config = dict(
    model='self-supervised image encoder',
    dataset='cartoon faces',
    train_examples=50862,
    image_size=32,
    crop_scale_min=0.2,
    horizontal_flip=True,
    translate=0.12,
    color_jitter=0.6,
    cutout=0.25,
    method='barlow_twins',
    arch='convmixer',
    norm='groupnorm',
    activation='leaky_relu',
    weight_standardization=True,
    patch_size=4,
    depths=[12],
    kernel_size=9,
    widths=[256],
    projector_hidden=512,
    projector_out=1024,
    projector_hidden_layers=2,
    init='torch_default',
    optimizer='soap',
    beta2=0.999,
    lr=0.002,
    beta1=0.95,
    shampoo_beta=0.95,
    eps=1e-08,
    precondition_frequency=32,
    max_precond_dim=1536,
    merge_dims=False,
    one_sided=False,
    adamw_lr_other_params=0.00085,
    grad_clip=5.0,
    ema_decay=0.99,
    magnitude_pruning=0.5,
    steps=10700,
    batch_size=256,
    epochs=53.9,
    lr_schedule='cosine',
    final_lr_fraction=0.1,
    warmup_steps=1070,
    weight_decay=0.2,
    adamw_weight_decay_other_params=0.01,
)
Rows from block 5 of a small self-supervised image encoder, named by matrix and row number. Each number is 128 + 32 x the weight over its row's rms, rounded and kept within 0 to 255. All counts start at 0. Numbers have three digits each. After the name is the row's rms in percent of the matrix's.
After each channel's rows are labels from the 100 images, of 14848, where the channel reaches its highest value: "colour at peak" is the nearest of a few named colours to the mean colour under the peak. Only what is clearly more common there than usual is listed. The data: cartoon faces.
# pw: pointwise conv (model.blocks.5.pw.weight, 256x256x1x1, standardized in use), inputs 0-85

pw.134 111:128128156128128128115128128128131128128128115135076128129180076223165157128189128128128128090128127096046128128076128128128182208128128151166060116128128128128178108140128128128137208128095179142128088128077097128177128093128146078128081128128155128146119093
colour at peak: black

pw.61 105:099128027081141111128117061058128132128128128100128128128129128128131130122128081128128128115128132153085128139152075128153128128128215128128115128128128128090107086128128128045126111143128154128127128155128110128223186118123128128128134096128128105128128134
colour at peak: red

pw.80 108:128119128128128128139128128060157128128106128128226207128174128132144040066176119079128154079128128128148124128128160128182128090090185145128128137128113128128128147128073128134128077094128128110128128128128106085103128128048128151128128128081128128166164128
colour at peak: orange

pw.239 090:128128080128128128077128128128128136152128128090092128128128128128106129128128078128187054128099128128128217128128067113128128090101128170101069135090126128113199128128119128058154147156128116128128128128128128128128128128128128128128128128128164141128128066
colour at peak: orange

pw.162 092:128121177128128088128128128128128136128128165128118128144151128128186128175128128128128128138098128128128124128128128118141128161127128163128128128161118097082128176140195084091128128128128128128128159255128128127079128128128128115119099128128205055128128081
colour at peak: red

pw.103 085:128128179128128240128128128128128089128214119170089166128160128128128128128128128147220128128103128143128128077128152128128128068154032105085180128128159106128134128128128128161080128128177128128162128128090128128135095128128255128128128128128128128128148128
colour at peak: cyan

pw.43 103:128128128128148149069136128128128076177150170128082128188128123128160119151108128128047128128059128128128128128128090128108128146104128128128128128068128128138110104128179125110128200145128128128114128128147128128128128188177128059136128128185223128102128149
colour at peak: purple

pw.159 124:128133128128111128128128069080128128128128167159152156115117163183128184107128161128125128128128126128084119128128167128128222113132128128128128147128128142128128187107128128104128128149128098081128117128093128128092117120092187128087147107128128128128111128
colour at peak: black

pw.86 081:128128128097121128128128091064128128128128170109155128155128125128128141128128128128203174141128131128092184176128128124167128077128158125070128128149128129128128128128128169169111128060128128128128146128128167128128128128147128142131128096128063146131128162
colour at peak: blue

pw.251 107:067119179128140128128128137128201140128117104158077142107128128145075110128128219128128128128128223128094128080255128097128102128224128128128078128167128128131128142128166123128128128156073176128128116112128147090123128130128117127128116181128202194128163140
colour at peak: orange

pw.236 093:128128128128128071128168128128128128128128110101110090128194156137102128121065128056190091072095128009112159128137115128128150255128140069127064128125128171121128128128254128032128128128134136128128128128128172099202128107128128162128128156110086175128128117
colour at peak: brown; orange

pw.107 077:128189143128128159215159128128128081167173128128126128128128128128201128255128128128128128127128128114128080128128129128128128128128084179047128128128128128128128128128128128128128102128128128128168153078172128171128128128090182128122140099128037128200128066
colour at peak: purple

pw.210 091:128085072102133156157128101087162128111125102144070128128205147128117128135126154128128128128153087128088128141168128128090128128128139091129168146128117128050128128128134128032131128079128153128128128122108128184128051111128121128128128128128128128128141165
colour at peak: grey

pw.42 095:128096219082128069094067149128068126128128170056128090128128069101065128121128128128190144128128128128128136087128128108046167128128096128128128128119128128128128128128128214090111128128138128090178131128178188128089153036128123128175167144143091128128122128
colour at peak: blue

pw.5 087:128128128128065040117113025128128140128085106128128128128089133128128128157128194128128128076061102084126155189128154095128128128128128128042111100128128128128128128137128221100090186128128095128181128128128128173083128087073128150149143113128134128128153128
colour at peak: blue

pw.247 103:194092128106128128185121128066102127128128151066151188128189128128187084128128101113146128118128170128128128205128134123182128128128128137119154128128091091128128123180128128062162128128128170137128115128147128128128081128128128076046128148137128128128084095
colour at peak: orange

pw.32 095:128133162128136131188197129128128128128166080128143093128128128131128128128128128093128128128128128128128128128124128128128063128218128125179128131128092128128137117127128239128128128039128128081128128137073145130101128128128145128088128128128133128182128076
colour at peak: grey

pw.55 093:128128128128140116128128128128128128128128135128134128066101035096128133047135128137128128195128128159128128151128128123114128079148128128128039183172122053128049083128128128027187128197073128146128163100107106101128128147128185128128128128128128123143128119
colour at peak: yellow

pw.190 113:128092128128128128128128110110117126126128114110079128124135110121046128128128110252150128128128128128067087128128128128128128128128128073144141128052235178128129128152128128128128128128089128128146128131128137196143125096148086097064128146128128154111201115
colour at peak: grey

pw.244 087:125094128116128076128128180100167166128076128128181128128128007128030211128128128128128197128206243121110128167128192169128137128128091131213078141128167068128128155128133128128128166128052128128128153128128116128098046128200128084107201128133128159109128128
colour at peak: orange

pw.213 077:128120097113205128100128128033128128055128061071128185106165128128170118128128151138128128128150128128128128128173128128172204128070165120125070128128128159128128128128128128128116130128128132128112144130128110128128234128137128128132155128128128187128101128
colour at peak: red

pw.110 082:197165204128128128138128098074167108090167128128042128128128111117128128128128074128065128101079128161128128066102088128128153095128128039128132128128128056128128128128128128073128128128112128132255142126187076220178068128128096128128087128128130203110128128
colour at peak: blue

pw.188 055:128176128146128128128128128128243215128122128128190133167128092128073158148128128128128128083128128128128128128128211117128128128128128128076136163128155157177111128128128128128128135128137128128036139128128087128210050128128128128128156120029128169146182151
colour at peak: cyan

pw.36 100:072128128123053083117128167128121128092176078101143108128146128128131128000128178125151128106128114146128128046128128128119128087143128128102091128188180109103024128093201119128128002064128156214108151112068092175128128128122087131113128069078128128128128134
colour at peak: cyan

pw.64 122:128128070128197112128120144128128128044153214128103128106179110128207128107128128128128138128128128128126128116153102138136148169108128137140127128128167131128077128128128084160128114099128085128101081128207128135099128255128128208128124050128128128101127128
colour at peak: pink

pw.204 105:128059126128114157128128186103128128138128128128128128130128128132169133128121150098128175128128090128128128058128102096060188128128217138128128079048128128179125128128128097073128128116147160133128175128128249196128144151128128128128081128128128134128128128
colour at peak: purple

pw.220 086:128111065144128189128128087128128128081157128160128208067128128128119209128210128128128128124128127128128128134149093128128143064128135128125205063128087128116255128128140116128128189128128128089128128103128128188128146215134128169124163128128075128115128128
colour at peak: purple; blue

pw.129 092:049128157067079128175110063128128128128128128119155132073128128107128192068128065128128045131172150159068128059128131128089083133093141029128128107128128146128128128143128101128128128128128128128121128128135022076128127128128128115128115128128128173169128128
colour at peak: pink

pw.56 106:225081131109128071133062166110128141128048168153045128128169128159128128107128128121185207185128157128128158128128128128160128093128207128128128128066128087142133128173186128203102128105128207132113128128128143128128150128128164133128146128128128190128128128
colour at peak: orange

pw.171 108:155128128128128151128128128050078128128121088128128064128128128128104128128128128123124157054083184087163173128128128128128191157128086170128108160155172128128128178128128097098128186128128101181128128051128128128106128128128128129134193147144128177128088111
colour at peak: brown

pw.1 091:165128045070111057128128062129200128128128156171128128128155184128128128200128128170128085151128128126128128078128007128128153128128128134128148132128128128121128128128128128128128082128128156131137128128128090091128076128091105128128128128128121206000128073
colour at peak: red

pw.231 073:212128131128128078128128128128128141184128140086128128188149107128128158128132128128210178043100128128128128146128043128128128128127105128128128072128128128128128145128128177128092095128128128128128128128152022045072128104159128128133128255128098128128126186
colour at peak: orange

pw.181 111:128084128051069128128101082128128146128177135128184124128128135128128174130128128128128126128062164128076040128127132107128128128112128128128170183128128128140093135123164128140128097108128181216128063195128123128111128104128182076128128124107116131128128122
colour at peak: brown

pw.139 077:128128180128200150128049155200128127207128128128131128140141128138119128000128189128128128156128222128139198120128095071128128128128112128128180141148197120115128128137211128148095128128128128128128128128088128245128052128128109111118128099141128128128128133
colour at peak: cyan

pw.113 106:151095099143128161128128125116128138128128128166168128057128128128128192128181139128059141128128082126128128128128131154128128242128128128128129099159128120062202149133118128227125128128143128132128102090128089093128075160128139120082135128142099128128128128
colour at peak: black

pw.95 082:128128119128128110135150190128124141126128122086122128142128128128174108148136158128128128128129128167215169128128024192128185154211113088153128128128128149128128081105113128128130128128128130193128139128128070103148128204128128128128128139128142133159128100
colour at peak: yellow

pw.207 095:128115128128133128128060201095128090092150128113136128203150128142128162066128128128152128025125205128128141097128185128128128156128100128128030146128128128128119128128208179128112128169128128100126126147111166178128086128159128119136096128128086164128146176
colour at peak: grey

pw.151 097:128128118128000128128030128128111128151128128128160141050128128186154159128164128128067128071128128128137128058132130089128128128044128128134078128197115128104119169128153128093122128160118128128128128078128088128128092128160084128252125128127079128128135128
colour at peak: blue

pw.93 104:178000128128128128104128203107128116070128128098171128162128063123128131067128096136128128164167113115170116128128128128159100117128057130128128128149128128126159162128128128128120180128128163083141128128131131086179124114128151080128137128128103128077060153
colour at peak: cyan

pw.25 097:135167176128128128128128128128128183128128072128128135036082128185128128128142157127139118118128128128128096087128128128162128132128083197159200128128172128128128128128141128089202133174074128128128128122128109080128100128128168128128142126114107128058090086
colour at peak: pink

pw.78 103:175128219151128128128110128128099128177128128128128128075118066128158183122156124128090066060066124191193163111066075084191079155155128128063078122135105125128106128137128137128080142128164128082128128128094095128128102128128144102087128092128084125113128118
colour at peak: black; brown

pw.222 112:128060221128128128128128068176128072128146128128093128108128128150128128136128128108128136096128126125187122148158128128128128128168139116102093128128120128097128128128128128098128128233098128128135128163128128058128128128128255053128149128128090128128128117
colour at peak: black

pw.227 097:128128059128128093036128146128128128139106128128192115128128128177157177230128128128179181128128128138131137128160128128155128140087086128063128166109128107128128153177179128037128128079128128128174128128137128209080140145156105140118128128128168125128128128
colour at peak: blue

pw.83 098:128128128128144184148128164128078118131175128128128165128160128128183128128128116164132147102174102198169128128128128128228117101101128128128128142156135176128210000131128128128161128128128112128098128128128147128075128100208164133128164128128128175170128169
colour at peak: cyan

pw.202 101:128135128128172129128128128128128097116135128129078128143128128128128128128053128199128128128110128128133086077128128128128128128139153128128200128070069131099128128126062046128128051128128128123144128128138135136128128173128128070128113051128128128128128112
colour at peak: yellow

pw.33 086:128128173127069097128100187128128128128128128123128151127128128077122192128076128169159107104131128128128128128114128128128112112128057128128128128128175128128128065248152155128128128128062128128221070128128128128128128128128128128128128128204105178128128128
colour at peak: blue

pw.72 117:102128127138170243128176128130128123122207128115128128128128075217128128128128122128128128147128128128128119140198128128128128179144032128140128128128128135128128128132132153073128255128128107128128128154128113108160163113128160104128128128128121177098128098
colour at peak: brown

pw.19 099:151194117160134156128113157146128128128128128128128128068148189164128207149128161116128128128151141071059128128158128200130151128018142163062230144131038187128131128128128187027128128054113128128120128051128128107168128091137128128128163088128128128128128150
colour at peak: cyan